Weights of a small contrastive image-text model: encoder activation gelu.
Rows from block 2 of the text encoder, named by matrix and row number. Rows with one number belong to one neuron. Each number is 128 + 24 x the weight over its row's rms, rounded and kept within 0 to 255. All counts start at 0. Numbers have three digits each. After the name is the row's rms in percent of the matrix's.
# gate: MLP gate (text_encoder.blocks.2.mlp.gate.weight, 384x128), inputs 0-63
# fc1: MLP up (text_encoder.blocks.2.mlp.fc1.weight, 384x128), inputs 0-63
# fc2: MLP down (text_encoder.blocks.2.mlp.fc2.weight, 128x384, transposed), outputs 0-63
gate.93 110:097135127079141140155121109173130104118066150147140105127104118160146106117122188132145163153114124117114134186130114132159125098151116094123115120139145138118112093123166116122084088116134120
gate.94 089:096102129113088127143169102173143133128143143136198128102157122162178148114136095156163110099137157155085090105112113158106107107151111088156120147074107121117117123139128142158096123094064145
gate.95 099:169138118115115152158172119094120133091118107127123142133114172150114138134118133106110106142134110138117124129140177167136119105109101159174109135092148134144144136154092144068122118118134116
gate.96 107:132138165081131149106119104141116106130131118158110104127076120111179156131130141139192143123138108114122149135115136177095132143125129118133080149131101127105123111150176093182109090089142118
gate.97 096:133142109145156132085112129113117108119140128110142119163120141091135161167129094093079162108106085122143108124155129126101142086157153098137102133146142117106120096158089141080147133144116114
gate.99 118:126077127154155132118090126106149127143140116140110157131112107140133136206162154132137110075123119108140127114103111160124080122137144141153105157100105137132088133135178086108137100128117145
gate.100 097:104114126123134153103124115153136104103152078183132099126116063154155144171097136123142084127108157127074108143110121154148136129125146168134144100146131171113104121192131111107139089170134160
gate.101 092:146147147090134079144099120143120147105141106114156098100079119129133150109134122085158114112190106126114128129138149126111142137123116140129072074090125126141102125154091149184117141102133137
gate.103 102:139152149151169133140138145139092149138110148076137107158113112107141149140091128070104120174111104090091148133117144140119095134085160145151111084146122150120127138111123125135159125126085165
gate.104 093:110174110143150129130144141124129125159144097108105114136137144134139118142106100152167138160111113126117125094135155123119105097103147108151112124136125118155127176087136117119117164149114112
gate.105 098:099135119126115160130143135137136140156148108056108154119108115139121123161162119145095122133111100106131094147182132119135139128121117101137094146126132112124134131135114142125140135124148148
gate.106 094:136122146108109133143139147076149122131134135164157134152137121140113188097122118143150134104114119133142106156160129115127081090121097091158132077108094118090109079125142123138106129135075166
gate.107 083:112160135102111142126149111146110135121129117174117086152163127097152112120138150128064128126160127127147091104131123102157091127146126138116101138074153167166185145143141144152125126172183133
gate.108 113:156087108076130120118095160145140071125147153148143170135155094110156159149162150135121146135096118107105134146157132134119112121153164094137114168156160149148155067127147106116113153100108149
gate.109 092:169135119070115135125120136122177094144170141069078138135118087084119116119155145147160111071109100112120112132120120151172142097130147144112126147125161173132102137137131093140159121118115097
gate.110 092:133137130124149133124114134091120157127120118175092140181126128072156113132134120132104132118111099156118119084111138113152098116140115147129118096112098194161168115180122128092182152141155155
gate.111 109:143074124131153134109183146103115124128178144150139169140151123170126149138151147110121151061102120093140128078129149118158121145134153133119095121139103137097109130132154109079104142137127156
gate.112 104:099115125109127128176166132159105120140153140113165122135148118167176162134150057154172131102106141132061112113137127159142133089127132103154110129101113120130120160146131126115104142108092172
gate.113 088:121119146129143142136098122133145112136101169118099132089129177125090146177120143105120158146143144154097112127131090082167098108135126091105112113145120104118101124140125143124116140138138082
gate.114 096:126104140123161108153103127124136119150144129151144106148098082147124155121111118158113120080081157119093154152114144180129157077131136139133086131125151134150140111164113118144107084165110136
gate.115 115:173098136105137122110107123134126131109143114121152094111145126117100150117100141114092080086146120098159117171136118118138060124096187105097131139158155141133150139106148137129140152103091103
gate.116 088:133148099135111095127119127109161097129090180125101174118116095142124103142155145150147165092099114122105140083108093154120153146178128152111154163163107152166128136102136083132143108094124146
gate.117 107:138108121085119114089118110106126131118112152109191131160152108207118131117100114132118149101106112117132146178113101132143152166143123173128123160159125130127178154068131108105111146102128176
gate.118 086:103185186123091119124147141141145080121130135103118086106114133169127138129139148139114129123164127149129112154123103149143152086145095122160065105136086150141129115121151157161080151120084132
gate.119 083:126164170116124161153155146125167149132148131165108140085115131128122101127091121119083105142108091129139129156123099125122173114123127113098142089128143116143104112158081130115104115155126149
gate.120 090:139121118123144118155149160147099101141126145106118158175105107128111089179144140150109161115138112134128140114111126078097113111095191129109111100130149133120138112150066141157160154146150123
gate.121 125:162120148132070160135085142147133142141131138127140109150140108136070124152123188070134106105134122083091154123179147146147111137126100120170109113084110135132119120134115121200127117110120109
gate.122 110:091125166108126131115119105121110132127103080124094133117136128152135124123102152145149137102095092104149160142107164160152173138151136110119108120151123162130165138160175104135109130096159140
gate.123 083:102117107100135163077113181139110105117126134114131121148171108141136160139157094145106108125058108118136098149156143163111113100149166091139105145141161126119130102128164142125134125136108103
gate.124 093:127122125097131172111126136167131138150106118120138116144107135117113094117139105162124096112127095115152144131099115120115122183133106104133147095102138116064109131155124134148072101130088079
gate.125 100:110153136102129093126119124162122156178124128117116076130126140121166137133133093144176191138115134085144137120120130090085131148152154101149145142112119132121144112150123128158114110119057136
fc1.93 097:123136163137159172162093109131092096140147139145092087122084165093129117151087137131104149142179100165096120091124119109140115133131173142108145167177134114114094113119154141104117115114142121
fc1.94 082:148139127103132125083095132097108156108089145112110137140097127025088143125082152123118126154146137101155149146135145112162159160129108144104167136158130169160145096132140107126136130136166130
fc1.95 105:116129106115102148170141103107131135126101139088125137112124157158123130160076121119079126149115143107101148125165115126094131138152124122141082180098140147156137107130156143112136131121151174
fc1.96 105:110125103185119123137082084123160134129109133075148136092123103141107080106146107107130110139132145145131117120157134098151095112134177093090141106128160102167123141131083155115139179145117137
fc1.97 101:148168137142175113199142092122173141143091109147106119119096125151099126115099144145143132165179123133121100154136126135127122143109081150157123148134083126147146195103123137134124141150109139
fc1.99 119:157114123143132106118090113140113108126121101155144131127108122105076099094089155147129118154097139145132169169134106124096114123112130112092140109176115119132181137122097150166153143117175106
fc1.100 095:149101156136089122168131138079136156146112182108071165130151143088112157106145086130140132085142164146155169063117150140103125091108142142122078111078141128112130156129106158141118118129116143
fc1.101 088:101147129116136127137080060153152137111101122107178103101107118136108128132116155092171166126109149126118145138156099146129105115138140104079156120158095131128118105140130115152084161079116158
fc1.103 103:104122089161095144105112154129142127148162142137104132135085161122097097130122146148119115141111137149136159115112132105105132189120115146149146159113084114091120129150112164116106164180151131
fc1.104 078:162137130144173106109106149127104156156094074101173090117140111134158093115123134126154121119087120116135128126102166139186106146133125120111136148142144131133184095138131131153123138101113108
fc1.105 091:126138108157130140189114165141179134133130116083114141116116148090119149136136127201113140118127119105107142116165101121135147142108128154104116113106138125157165080140117130092103112140143172
fc1.106 110:150099131112136150115093084132151096104157136118119135144131080177116144120173161102131128140126135142108129100186140145107132102136171161128126112143130153100135156135153098100163115102107093
fc1.107 087:137143099162100114100121150156138112107134146092153124146123166133101118105092165116150117131101128141123122135116140119120107153135154127096116137157167103096078131100135142131099157141122132
fc1.108 100:125128134131105120146106119082125139147113136162131114132146155098116125118132150097128102157149146145111134132086090092106141102125123148123173110125096152124108066159094167135131141109124117
fc1.109 081:099085100134162132066131131147148132118143094139133107108094138167167107100138135079080126139106147139132166161128134139091139132085148113122107139104103155138136128128131116091128159129112105
fc1.110 093:057127139103184089097126107116128079111120099158137101071137132083122081142164171127118124141166106104144127146150145154187096088126117146140121135097126125143129146122148150186144097118121137
fc1.111 114:096101134116136122135182147119144129090125164128133167130160148159141171165129114085112114079119103114127103067121147134151117130134119133164111113123118134095067135107164117100122124131085139
fc1.112 103:094111137134137108166175134156116099178181159129149135128144126178159152129166074155148152135088105148067123104146144165109124103117141101176104134110127095132114153139106146094100151111106146
fc1.113 086:149124117099131113119118137143126103115125143125142109105145154151087108112081154126157152108128152135156136155139106159166097133124142166091133153172129111134120124129122127097114156126196156
fc1.114 103:119132134119164087152087098155157124143138146115160124116124115117098117137116118125135143101143127131139169160162125127130175113179169130131102109116137106145124121162107154109145073142128131
fc1.115 108:161161115156161099158134107141112138133085126119140141140114136102184132101108116133166150150121115104118145122136136085128118115148132087125159117133122164081167116103175156154164127089103143
fc1.116 091:196196144118144109147160135109104089107127121114132105113160127109157159119132136131115153150166102094119147131137162147150121142136120143112132132154142083160154107100151143178099113090141131
fc1.117 091:114134175124126146137101116107155143119136153132137143075085135150134144121138070115157108131109110113125152134145119061112156142093096135082133129160121141080133156124136118091134146118120169
fc1.118 083:111144134096100097116122107110145109106140148153115111162154170125102182149149080141146101136146137180109150169109147154098127118176128134138110108151108124110073077116150130103127102150176087
fc1.119 086:106106104112164112140069088118116125136140077111144111128105125154127156140140151109168154137136168149115155105153190128124111120082114106121127143170142142127151154128151123152112099141099119
fc1.120 128:119102171103173091129149113184111085111126132163181112143137107112113153139102139098129158128150110118124131080138099113112144113124164137122091120127156138107148124107109124169144130128158155
fc1.121 156:125140125131172121150157068147121136148092105107083147137096147124130154122119102152118149129145106166188097153076112135109132121145175170079146160167097154118125164130130136061160106142106103
fc1.122 096:145140094149154126218119161109160123126125105154126117132152105111158117117116125128085139137100159110172120125128114124186119162078116104121124121106177142137132138133141140144085103147134115
fc1.123 100:139109100129128137058130156140093105128157135106117162149161133116152151156162094137129178123067119101138146103151162114121151096149172101133093132116157140156162055127131121110124152120110138
fc1.124 108:130118151179126147158112124117129109118106112165108113107064155109112106122166126094120132125173094137116101109128148104124136145108124132124122099150131096099115162138087151090135129137084075
fc1.125 101:144123121116161122088146143137108104137134163119110145084130131146124145131113141139072146138173120095132186144108125088103150114159127094103113139111116127141133131144145125123158130172156131
fc2.93 033:142127128128143123136106168124159102121147140126151132117153121182129137170142134143126130118124138174130172117155120106193095129113071147128076113126133078094107134132148140154100096122161141
fc2.94 050:117122113109128087156119098157136133120109150112161108147114119123120158114149123102156091095081105123098121087142111133135150134163145159102068130106169081165106108150102159131119122120104143
fc2.95 109:141147112142116128148142134098125124127122134126122130129130144141110131164105113086122104115118078144109154155147157155124119112140109134132167110091165153112163083147095154133135066107113117
fc2.96 037:119147128111113166121116125162082173129086075139118073162095146107144128084131146146158106148115112147110099139130145158094163130153150152091145128156132147116157127107169143158137101117157081
fc2.97 088:109115159121128160160129085147119163131118134141146153125142132120108145146118082159109139142122143126161149094133099121126132135140177133096147142116075143128121127119132156136156119151145178
fc2.99 103:136143126124112159107108155151112129120132118116169100107102143116138108155102154173094125139085112129105152151127149101069137108107116148121127108125091127136138144140095135152135125130205129
fc2.100 110:117157123131104136147115160128148125125148138141105088159086127131149140173127121104102154120115108084112087099141124124110071126119108163134126120125122110090155127129144123122076129160148118
fc2.101 035:118127081110116123139117068112144143129146129154113129170123125121145132105117108127099143145146125158174080133050134117121140111094120163108121125147131148130136124142089172197168144125149108
fc2.103 102:115135167153105116116134096130098158123092083117153139103167152166166123087134134147100149131105066116119119102132107157126172122154133087098106098148146173142109161130135118128172114087106139
fc2.104 024:150142084127139137089129146164126171138162091122083098135156144128133095102091143132157139128102136123105105147108138160131134133109111127166121124171151147081147119145094124117145116090114142
fc2.105 025:159068123127151076123117135071147129139150128134105144112105138136135155155116131163151081127084129082114150166162160096154099121125114119109120113123153145120123114112117171137165142141102090
fc2.106 018:107126148133155125113145090119080129104129120173145133164127112124167163114127146112074113136151101138096130140152079158109130114105148149181096126112142115102118166106117150128135113146144124
fc2.107 055:138097118157152167134149130157154138111105136105133175154122161167124131122114112125150119125134128134115147140122115168087175168094106145134143167165139109068108163099157121124094117122103149
fc2.108 054:101133133134109195106155113175114139105102101146115113143086151146093154117131131114145061156125136162145124147114138163137130116101109130126081113165101145099155164059140102134127130101137094
fc2.109 040:097112164127174151158173157100153156113124105080129122102109175175144068135146104126148098093125123117147113154140141120090106180172129134123113153116130141134135107166135140130113091133112147
fc2.110 098:141131152102088099144132104129157120096112133150131094102152109151097097149157111149139134148133130072161132116110127100131103143135100127129142112120083102146130134153137139137106114126130148
fc2.111 136:124104133106156098087129118108150141116146168161087130139148113127123170117164121113159116118153126128135076071126121159149153146130136095136113179139150132131093113114167115088133138154086127
fc2.112 115:149130150117134161077146141113129162118144132153102148104139126141153104140109161108076141142176166116151130170099148110118108103110112112122214132138093177095163160128148089139141124122143103
fc2.113 044:106137177115152165119121161146098131118118143101122092079187139154140136170133139094126121120138107132068109168174118089153102166117122117124110181115103138118158087145127131106154117145122133
fc2.114 037:125102147175157123111084150151144130101156141093090118111156074140140116117122088071126142114153168148098070103130130134100104112151117132130152136136145147092140091138113144111121139130095186
fc2.115 036:133090119150159134158143149101124139152172141138057102151143156163121126170134122150157081114113095134126104112116147109137154171123143153122121116137107088105088138120114175164137128139150134
fc2.116 040:130175113151157152138123165158114105135116100100145146158123110130142128154140153101110105139125104166100135159113142119152114145082114181124126096091117126155124130091145072134109128104107127
fc2.117 114:114177125151120131130096134162135140086112115162110100118111123135155154183125150092110139135138124092111098155097119112131107119120118153114149138131148170104084134146126118092109155167127136
fc2.118 023:132123179134094097123097116129128092138126088098141093044134177085139142120124110128098085105136147158135137157156083143103109103168135133147100160122128131127101171112125102150105080131135184
fc2.119 052:085128145153135112151105134125107121119168110108140144139109114129144154165135159142175108125080065130098117133104183161135111123142101138136135150123122144172135096095085155144139096142130111
fc2.120 111:123124148085149103119154135189121101146086127125139137142084105126121125159150137124126129125164157107144141126149122072119157124091143136166094127139129117102159073090105107143161147140140144
fc2.121 169:102102104126154104125167120131123122113122124131122135125069123112169163122112082201145136111124122188150119149096116111088134113113137122116141099139118128155136160120103134038110125116102159
fc2.122 061:111122157178116123123068133105134157096093083140130121113116132121133129136109156138105110143108082116123101149127177121110121137188145145171142130129130138075131110114172181133107124127137141
fc2.123 068:152114096131133095081128171128140090109124143137116113116102095152114110137114151111135144093120147115128117158112153128138102114098099139173130131109184128118143117156129116127085114096119093
fc2.124 052:121140109116129156126121144116135141102144128129129115112089107094140097105146112111122147116103138119124118107111079116102149126152154102093156112113175135094135102153141124166095154106085146
fc2.125 117:167088115137123105102148187148122137131104127120118156116127123125124118119111147150104102122167142117109122124121149134148120120152125114131119123148129142125137151146123051125149132128128130